Weights of a small image FSQ autoencoder: decoder widths [48, 96, 192, 192].
Rows from block 5 of the encoder of a small image FSQ autoencoder, named by matrix and row number. Rows with one number belong to one channel. Each number is 200 + 40 x the weight over its row's rms, rounded and kept within 0 to 999. All counts start at 0.
After each channel's rows are labels from the 100 images, of 14976, where the channel reaches its highest value: "patch colour" is the nearest of a few named colours to the mean colour under the peak; "responds to" is what is common among them. Only what is clearly more common there than usual is listed. The data: rendered scenes of coloured solids on a plain floor. In brackets: how many of the 100.
# convs1: 3x3 conv (encoder.blocks.5.convs.1.weight, 192x192x3x3, each kernel summed), inputs 0-191
# convs2: expand pointwise conv (encoder.blocks.5.convs.2.weight, 768x192x1x1, transposed), outputs 0-255

convs1.164,226,221,189,210,256,197,211,153,222,194,136,183,244,211,196,162,196,250,212,154,187,156,179,196,188,184,203,192,147,205,215,241,199,172,253,178,164,177,192,238,279,216,207,128,161,252,197,130,175,304,154,172,260,212,253,174,165,157,235,219,129,220,166,205,173,228,270,227,172,155,209,209,142,224,257,185,195,192,218,241,263,228,233,179,113,228,205,261,206,155,193,258,248,98,213,186,172,246,223,260,211,188,187,181,220,235,182,153,193,184,264,245,151,158,156,259,206,233,138,213,275,158,140,208,239,241,259,213,253,215,224,146,179,195,197,141,207,222,164,167,167,145,229,174,139,204,237,196,207,202,194,192,180,177,134,205,123,168,225,172,178,151,345,137,229,159,250,230,181,205,262,190,180,117,173,228,115,238,156,264,232,204,239,184,198,189,230,155,141,164,209,199
convs2.164,144,161,239,140,207,236,202,135,247,220,206,250,159,178,163,184,180,140,215,204,181,177,172,210,170,249,188,222,189,168,235,143,231,180,212,246,170,210,204,196,218,153,244,178,234,153,260,158,179,161,267,185,223,175,192,170,165,236,180,200,156,206,183,240,202,196,243,179,198,187,167,210,188,172,181,224,218,267,261,154,201,221,171,271,164,119,168,200,236,216,158,217,293,175,215,205,156,185,127,198,167,206,201,202,257,259,168,165,202,207,160,244,188,176,227,216,185,149,154,173,209,187,203,240,94,234,202,139,213,196,190,269,179,156,140,179,256,171,219,241,222,194,214,216,240,273,255,185,141,219,160,229,206,214,317,208,191,204,206,223,103,85,226,210,221,199,197,218,216,169,208,183,254,185,312,245,216,160,234,231,208,229,199,223,158,157,167,235,121,168,189,190,177,249,218,192,281,205,154,207,206,164,313,123,248,146,188,175,184,278,219,194,202,256,309,255,219,180,239,260,259,175,230,210,159,164,199,242,115,258,227,194,230,252,211,192,217,188,201,161,185,183,263,177,196,216,143,206,74,206,286,286,209,209,154,280
patch colour: blue (40)
responds to: blue object (56); purple object (46)

convs1.133,238,121,175,224,216,237,185,232,212,193,185,269,170,179,250,210,74,186,164,83,144,205,182,222,133,141,245,183,169,217,168,157,154,204,307,222,192,236,185,254,171,255,240,178,186,172,267,186,185,257,175,177,138,171,166,150,190,206,260,198,220,184,186,225,199,229,232,166,145,150,201,128,199,226,154,187,187,167,140,230,168,278,204,238,127,137,224,107,152,196,230,211,88,242,210,255,179,207,148,183,143,245,212,192,269,211,162,179,182,192,178,188,251,223,192,205,257,169,194,176,163,277,246,169,161,155,191,207,275,198,216,203,167,200,185,130,180,254,181,242,166,191,190,155,173,220,223,238,129,143,189,147,208,203,162,188,117,213,165,198,208,276,195,187,222,159,164,219,189,231,153,226,211,214,154,205,239,146,218,164,209,196,172,206,215,219,174,211,188,275,245,156
convs2.133,102,158,189,165,194,294,210,259,233,208,233,230,242,256,150,220,161,180,202,162,274,253,224,225,212,169,204,200,233,142,269,263,189,233,205,260,224,217,211,195,233,263,246,155,171,236,172,260,186,161,215,217,186,206,238,165,167,221,158,235,273,147,185,286,215,166,243,219,182,169,209,161,249,236,243,245,248,87,208,233,217,182,190,196,219,170,179,165,217,290,207,188,160,234,193,137,154,149,239,175,206,250,167,208,167,217,219,164,219,209,224,236,192,211,166,106,153,191,253,128,154,276,149,199,212,248,132,228,192,238,184,199,170,201,179,254,149,240,217,153,183,220,215,227,146,267,207,239,222,179,159,170,231,151,158,212,161,185,187,206,212,303,154,217,213,166,205,170,155,152,193,154,172,180,199,253,212,246,165,189,209,231,260,153,182,263,149,186,218,180,215,216,266,201,199,169,193,251,205,111,169,188,117,216,237,223,154,155,194,204,202,212,239,164,266,152,50,198,215,171,169,214,246,134,165,204,218,196,192,250,202,211,228,199,164,134,166,239,230,183,173,171,219,223,220,193,142,173,214,277,180,224,245,97,188,194
patch colour: brown (28)
responds to: count: five (49); spring (28)

convs1.8,189,171,239,159,167,296,204,192,163,151,222,206,213,156,185,222,226,182,229,184,193,281,206,148,242,191,195,164,213,209,258,173,177,179,220,138,296,178,217,213,201,183,229,120,136,205,156,170,164,242,182,177,217,229,255,211,212,184,218,188,194,189,155,220,205,227,142,241,209,147,177,192,205,233,145,227,180,315,241,218,153,189,274,198,228,239,170,140,211,212,180,235,230,147,165,188,199,216,224,182,178,215,241,247,219,240,226,230,202,295,208,201,193,207,212,88,216,279,178,153,203,210,248,252,216,152,227,185,159,253,164,112,174,189,144,185,184,193,153,324,180,236,156,226,161,263,137,139,215,225,124,183,165,211,202,206,202,148,189,160,244,204,223,196,260,239,170,223,229,286,161,176,183,198,205,206,226,146,141,234,177,211,291,256,149,155,191,109,184,200,139,156
convs2.8,193,202,248,232,222,222,185,200,113,260,150,182,214,181,195,183,236,168,169,177,107,169,183,168,151,275,205,154,186,215,207,296,180,197,210,167,187,187,175,215,205,176,229,145,223,164,181,226,190,163,212,155,174,181,211,212,161,224,219,129,199,270,167,169,219,187,181,187,233,184,113,161,231,135,153,206,244,172,189,232,170,236,193,168,211,200,222,245,233,203,211,238,162,200,219,243,166,190,197,150,232,189,245,99,204,214,164,192,98,199,217,229,272,179,282,193,230,149,197,200,340,173,183,173,132,129,192,242,179,252,162,161,220,232,199,148,204,185,230,227,183,173,293,206,108,181,232,218,139,325,182,200,156,169,225,178,192,191,195,248,167,151,221,187,210,284,205,221,194,212,249,204,202,274,172,223,207,224,213,228,156,254,203,201,187,219,214,171,136,194,151,223,227,248,200,195,197,137,184,211,161,217,215,243,193,203,238,222,164,205,214,252,220,219,194,306,384,219,160,154,156,291,200,233,217,196,209,259,212,198,161,196,233,179,232,181,161,227,167,267,205,258,221,194,203,259,224,148,235,226,191,164,194,175,221,174
patch colour: brown (35)
responds to: purple object (60); blue object (52); its colour: purple (42); its colour: blue (35)

convs1.177,185,231,240,215,245,252,196,111,233,261,266,143,186,187,165,191,275,205,171,244,254,222,183,230,161,250,199,228,204,202,261,234,226,255,223,246,269,206,156,188,206,216,251,144,191,199,206,238,211,179,189,232,141,226,203,216,172,183,206,240,233,186,153,243,227,216,130,191,283,202,147,184,234,217,199,244,182,244,187,257,161,129,166,203,225,248,183,198,254,235,256,197,154,193,247,242,280,209,240,174,197,152,287,254,145,258,236,243,217,252,217,242,192,255,236,215,211,278,183,246,103,251,217,173,241,139,158,202,238,252,180,150,178,177,199,224,216,217,79,228,109,233,222,235,188,232,121,188,217,235,232,206,249,150,177,146,184,200,229,165,215,278,250,238,181,207,166,228,167,174,270,154,207,238,168,258,204,240,224,196,154,203,215,236,178,160,177,242,211,247,261,176
convs2.177,237,206,153,237,154,159,212,222,155,209,188,244,141,126,194,292,175,187,247,192,174,205,155,222,126,153,180,263,163,180,119,154,235,190,213,213,191,166,198,183,217,268,188,153,149,201,263,183,240,140,204,234,196,189,168,165,261,221,249,197,246,180,200,214,213,206,220,258,164,135,152,171,119,166,164,223,237,210,130,264,265,195,164,210,161,236,190,226,187,224,208,215,176,218,191,277,179,249,241,192,217,133,196,155,167,179,231,94,242,198,190,260,191,200,231,170,185,144,180,201,209,238,204,193,222,204,288,155,209,203,236,270,244,196,187,217,183,191,180,214,162,191,186,191,217,219,226,263,153,212,253,182,199,169,182,166,242,225,198,262,169,215,192,239,182,178,188,196,159,236,263,122,209,198,207,214,272,177,216,165,201,347,258,132,169,154,192,255,209,175,216,207,256,223,226,161,178,221,215,242,226,223,254,223,212,238,211,186,190,264,167,267,236,213,139,240,249,248,189,200,277,179,221,211,152,224,267,289,183,192,180,215,228,209,154,209,148,164,192,179,213,214,238,206,183,233,195,214,178,244,188,184,222,136,218,240
patch colour: brown (33)
responds to: count: five (46)

convs1.165,228,190,198,145,219,288,250,239,163,174,185,239,255,228,139,102,210,249,249,148,287,182,193,220,252,216,202,231,209,174,181,209,198,184,183,194,192,235,139,195,158,202,187,199,222,227,189,253,133,221,262,199,226,272,255,254,113,215,189,167,240,206,128,178,137,171,188,101,238,143,225,248,185,192,167,280,222,173,170,237,221,264,226,210,235,184,233,195,90,197,172,179,262,191,208,185,229,215,277,270,233,184,252,207,233,219,188,157,125,240,215,194,148,173,242,255,157,164,180,166,234,196,175,154,186,204,213,238,166,167,182,264,217,204,202,257,179,179,132,184,187,190,210,176,231,236,149,284,211,166,220,219,106,233,241,139,257,224,191,137,202,228,282,204,249,218,210,193,147,168,235,155,222,165,204,185,168,139,147,244,253,216,227,171,200,189,194,194,133,249,238,184
convs2.165,195,232,212,203,170,303,205,210,200,224,143,238,310,197,229,239,241,155,199,201,113,179,205,180,241,177,185,219,165,154,187,221,112,207,212,222,189,213,220,207,234,243,250,169,154,208,90,214,201,231,249,223,175,144,233,213,175,208,197,188,213,192,168,181,190,199,186,187,223,234,226,160,177,172,171,256,219,234,234,179,243,224,167,208,186,134,224,193,220,200,165,263,182,131,215,208,234,219,225,191,224,217,184,209,208,255,163,161,213,238,166,304,162,258,267,225,215,136,137,160,201,232,212,197,233,141,287,200,164,218,252,203,216,163,210,206,240,172,233,198,221,237,237,121,127,160,192,205,158,219,124,224,228,341,252,195,146,223,216,215,228,255,225,219,198,213,189,144,157,166,177,218,208,241,181,201,204,209,189,109,138,173,224,232,224,232,188,235,196,175,163,291,200,128,221,229,222,219,243,162,215,74,182,178,228,248,157,221,173,262,263,238,222,203,163,297,216,160,165,200,162,118,141,133,196,198,152,222,259,215,197,220,215,174,188,161,172,220,224,207,200,225,172,184,188,210,232,207,197,125,186,209,227,224,203,146
patch colour: green (25)
responds to: teal object (47)

convs1.109,217,236,154,156,148,82,193,261,265,195,153,178,228,216,163,149,144,222,113,200,233,244,183,218,210,65,247,235,161,233,156,94,209,257,147,281,152,156,184,216,148,222,178,240,199,158,227,219,198,211,200,208,277,123,189,163,206,248,221,179,218,190,214,201,205,189,257,177,183,220,210,276,225,163,214,262,181,165,199,192,236,180,133,173,206,262,228,143,206,216,227,178,231,239,153,139,213,186,161,242,178,147,152,194,197,157,181,236,192,131,164,182,176,225,169,243,213,178,258,192,213,94,209,170,206,258,215,216,225,204,232,175,220,155,227,197,225,214,155,201,184,178,218,252,199,152,216,213,210,141,209,250,210,130,222,231,236,267,201,159,143,211,195,216,86,195,164,205,202,194,156,234,194,112,171,172,166,208,182,236,254,174,172,197,275,209,211,183,176,219,153,274
convs2.109,188,185,209,267,184,263,202,212,104,254,202,177,236,193,203,173,231,197,215,246,223,239,140,157,150,196,204,161,187,254,169,246,205,241,174,218,170,130,206,212,230,236,208,169,204,234,202,218,203,193,154,145,155,215,246,185,211,203,150,95,184,183,188,216,214,186,200,272,172,182,119,133,167,110,162,222,218,163,183,232,226,168,247,143,211,214,220,229,201,212,216,187,192,143,200,192,132,254,124,128,210,215,196,278,189,236,168,157,152,206,262,120,294,212,248,195,178,169,217,137,261,153,201,155,257,183,187,244,217,123,223,206,160,245,252,173,233,234,238,195,242,301,300,179,151,248,222,282,269,202,181,178,221,138,150,262,228,121,218,340,261,224,205,195,240,260,192,286,192,159,256,192,196,218,236,266,129,246,233,190,194,170,232,239,230,210,180,223,123,225,223,228,254,269,208,211,196,175,237,187,176,108,234,203,196,152,141,135,55,218,249,277,212,211,205,173,195,248,200,266,188,232,188,238,207,184,211,200,258,222,217,186,217,266,173,163,131,163,214,241,172,163,236,212,185,170,174,169,231,235,200,157,210,211,207,218
patch colour: brown (51)
responds to: brown object (46)

convs1.18,109,205,252,211,203,162,174,149,241,110,177,197,114,266,191,242,187,234,203,177,276,212,165,195,178,165,179,244,190,213,282,274,227,168,214,220,178,229,165,172,232,249,144,163,199,206,192,212,222,226,173,145,250,173,206,213,131,166,242,196,196,224,220,248,162,223,208,147,210,185,151,190,228,206,148,109,229,179,210,157,182,229,288,191,226,268,176,220,203,136,237,217,177,164,285,189,155,124,151,185,206,247,203,180,180,200,213,182,175,211,257,183,197,98,290,208,175,207,182,211,292,251,306,211,310,259,274,213,195,211,208,189,182,190,197,152,188,143,202,221,223,176,162,198,189,181,143,192,220,215,219,227,199,251,213,126,236,134,167,195,202,178,158,152,201,164,257,162,245,189,204,202,170,218,189,261,247,286,229,213,219,235,217,170,162,238,166,190,219,210,172,111
convs2.18,181,235,235,205,166,234,205,194,212,213,169,196,159,208,189,168,250,276,245,232,152,219,161,200,177,210,287,170,214,176,137,228,201,155,213,155,175,252,192,188,228,273,222,197,184,184,209,176,201,176,136,181,257,134,193,226,181,236,140,241,180,239,200,252,208,275,151,142,192,159,248,191,257,189,232,208,187,135,205,115,180,236,173,286,216,263,204,231,153,245,242,154,238,141,270,138,184,173,153,268,199,234,161,262,160,170,255,210,178,143,179,147,250,171,144,222,227,164,205,122,225,154,226,191,218,227,175,177,185,136,219,272,191,152,228,158,178,204,170,202,202,224,211,186,175,194,223,139,195,246,251,200,201,308,238,231,221,160,242,159,250,186,155,169,247,285,158,239,176,192,237,192,222,184,139,161,160,156,177,171,161,148,213,200,176,192,162,164,196,241,235,236,139,146,221,118,214,212,186,183,203,211,275,167,252,220,265,209,188,221,216,181,106,190,237,183,271,98,177,253,232,148,171,164,181,213,196,261,209,153,224,201,238,272,183,199,153,167,234,204,243,207,225,225,234,187,227,189,149,160,250,252,214,260,248,281
patch colour: purple (89)
responds to: purple object (96); its colour: purple (63)

convs1.83,229,190,174,162,205,284,194,251,207,165,181,187,173,173,94,258,211,232,259,228,208,205,144,194,224,174,252,170,199,207,205,203,194,161,168,200,219,235,193,191,200,241,193,231,240,178,233,195,181,192,239,153,190,236,138,167,158,219,142,201,191,220,119,156,199,180,195,60,174,214,222,214,194,234,182,306,201,177,174,237,204,202,217,227,228,119,176,226,182,168,132,198,219,138,240,136,210,199,261,244,139,189,211,210,233,237,209,134,209,195,229,144,192,151,248,203,146,157,211,178,205,203,186,120,157,155,222,214,163,190,194,200,200,130,190,172,202,216,210,162,242,202,202,317,223,172,206,236,220,214,182,144,260,146,189,161,195,246,232,132,221,173,243,150,251,230,185,133,210,156,306,116,188,195,178,169,277,203,222,199,246,140,173,254,164,179,185,288,125,208,267,132
convs2.83,198,203,195,265,172,256,153,204,131,260,181,256,219,192,222,220,245,218,243,195,206,130,173,191,225,225,165,206,176,156,195,169,164,249,110,130,203,207,199,170,184,161,135,262,113,226,251,272,306,244,118,262,67,238,212,180,247,146,158,215,191,153,170,150,251,185,180,180,233,164,236,133,266,141,269,232,124,166,204,198,279,126,234,167,203,225,198,187,176,217,230,221,211,196,195,186,232,138,188,112,184,213,238,222,151,208,193,188,193,232,248,130,110,156,266,273,255,210,173,146,172,226,207,276,264,228,144,200,205,210,203,180,224,231,234,189,204,153,142,240,198,200,199,218,199,203,213,196,180,245,264,240,187,341,158,158,258,263,181,197,195,220,241,232,251,138,276,233,250,268,192,218,155,175,171,168,225,274,215,187,153,212,183,190,237,164,155,189,278,161,229,159,130,231,230,168,240,232,221,175,192,212,220,209,223,193,253,182,186,144,232,144,214,221,155,221,217,213,181,192,227,49,143,187,154,201,176,191,186,161,194,182,161,268,207,178,252,218,240,247,181,146,194,134,151,216,227,217,265,155,203,202,204,136,228,193
patch colour: green (42)
responds to: teal object (72); its colour: teal (35)

convs1.34,207,185,193,145,189,237,180,201,139,196,197,292,194,189,201,184,247,240,256,186,240,233,192,179,205,235,187,267,204,201,238,318,248,236,268,231,225,190,208,220,237,186,216,305,215,149,211,167,208,197,255,252,206,255,180,236,189,207,240,264,208,214,215,218,265,225,240,230,203,174,243,227,243,228,216,265,240,223,204,190,257,241,220,205,204,198,168,159,171,224,94,287,176,206,243,268,202,231,216,166,161,206,211,237,172,309,216,180,199,215,210,233,211,196,205,198,248,246,146,226,254,205,237,200,258,258,278,207,203,269,158,260,156,208,202,243,172,214,288,192,173,258,200,229,271,231,207,196,184,189,201,279,183,188,207,229,194,192,252,232,222,263,321,198,206,234,212,258,195,200,248,254,248,209,237,237,340,261,246,232,187,226,219,156,218,187,207,177,227,230,178,205
convs2.34,178,215,197,173,196,163,215,169,195,177,256,235,170,176,238,230,232,181,262,188,195,201,230,202,185,70,224,165,158,300,214,213,216,203,186,144,184,166,169,226,137,183,206,201,180,177,204,169,178,180,228,108,208,235,208,186,185,154,173,277,165,205,204,178,176,173,251,212,258,197,258,165,196,200,229,206,240,208,169,211,219,176,210,185,147,245,176,194,203,232,229,244,116,153,221,164,220,220,178,216,176,157,201,219,170,213,236,249,206,208,227,84,167,203,172,193,233,167,188,127,190,223,224,221,160,225,290,225,263,286,217,175,189,242,223,208,213,238,133,56,223,245,249,160,286,254,191,225,248,148,155,212,217,147,221,154,180,275,208,147,159,192,206,218,206,196,200,191,224,159,247,179,185,178,243,256,223,208,208,227,169,283,202,197,121,199,218,257,193,195,225,154,285,127,218,207,204,236,241,173,221,155,229,225,273,288,168,216,262,212,236,168,131,137,162,346,261,211,211,248,172,243,174,190,214,250,235,190,236,223,204,143,240,225,204,235,193,202,193,245,184,205,239,173,170,245,131,157,155,272,214,207,234,233,149,271
patch colour: brown (51)
responds to: count: five (55); red object (46)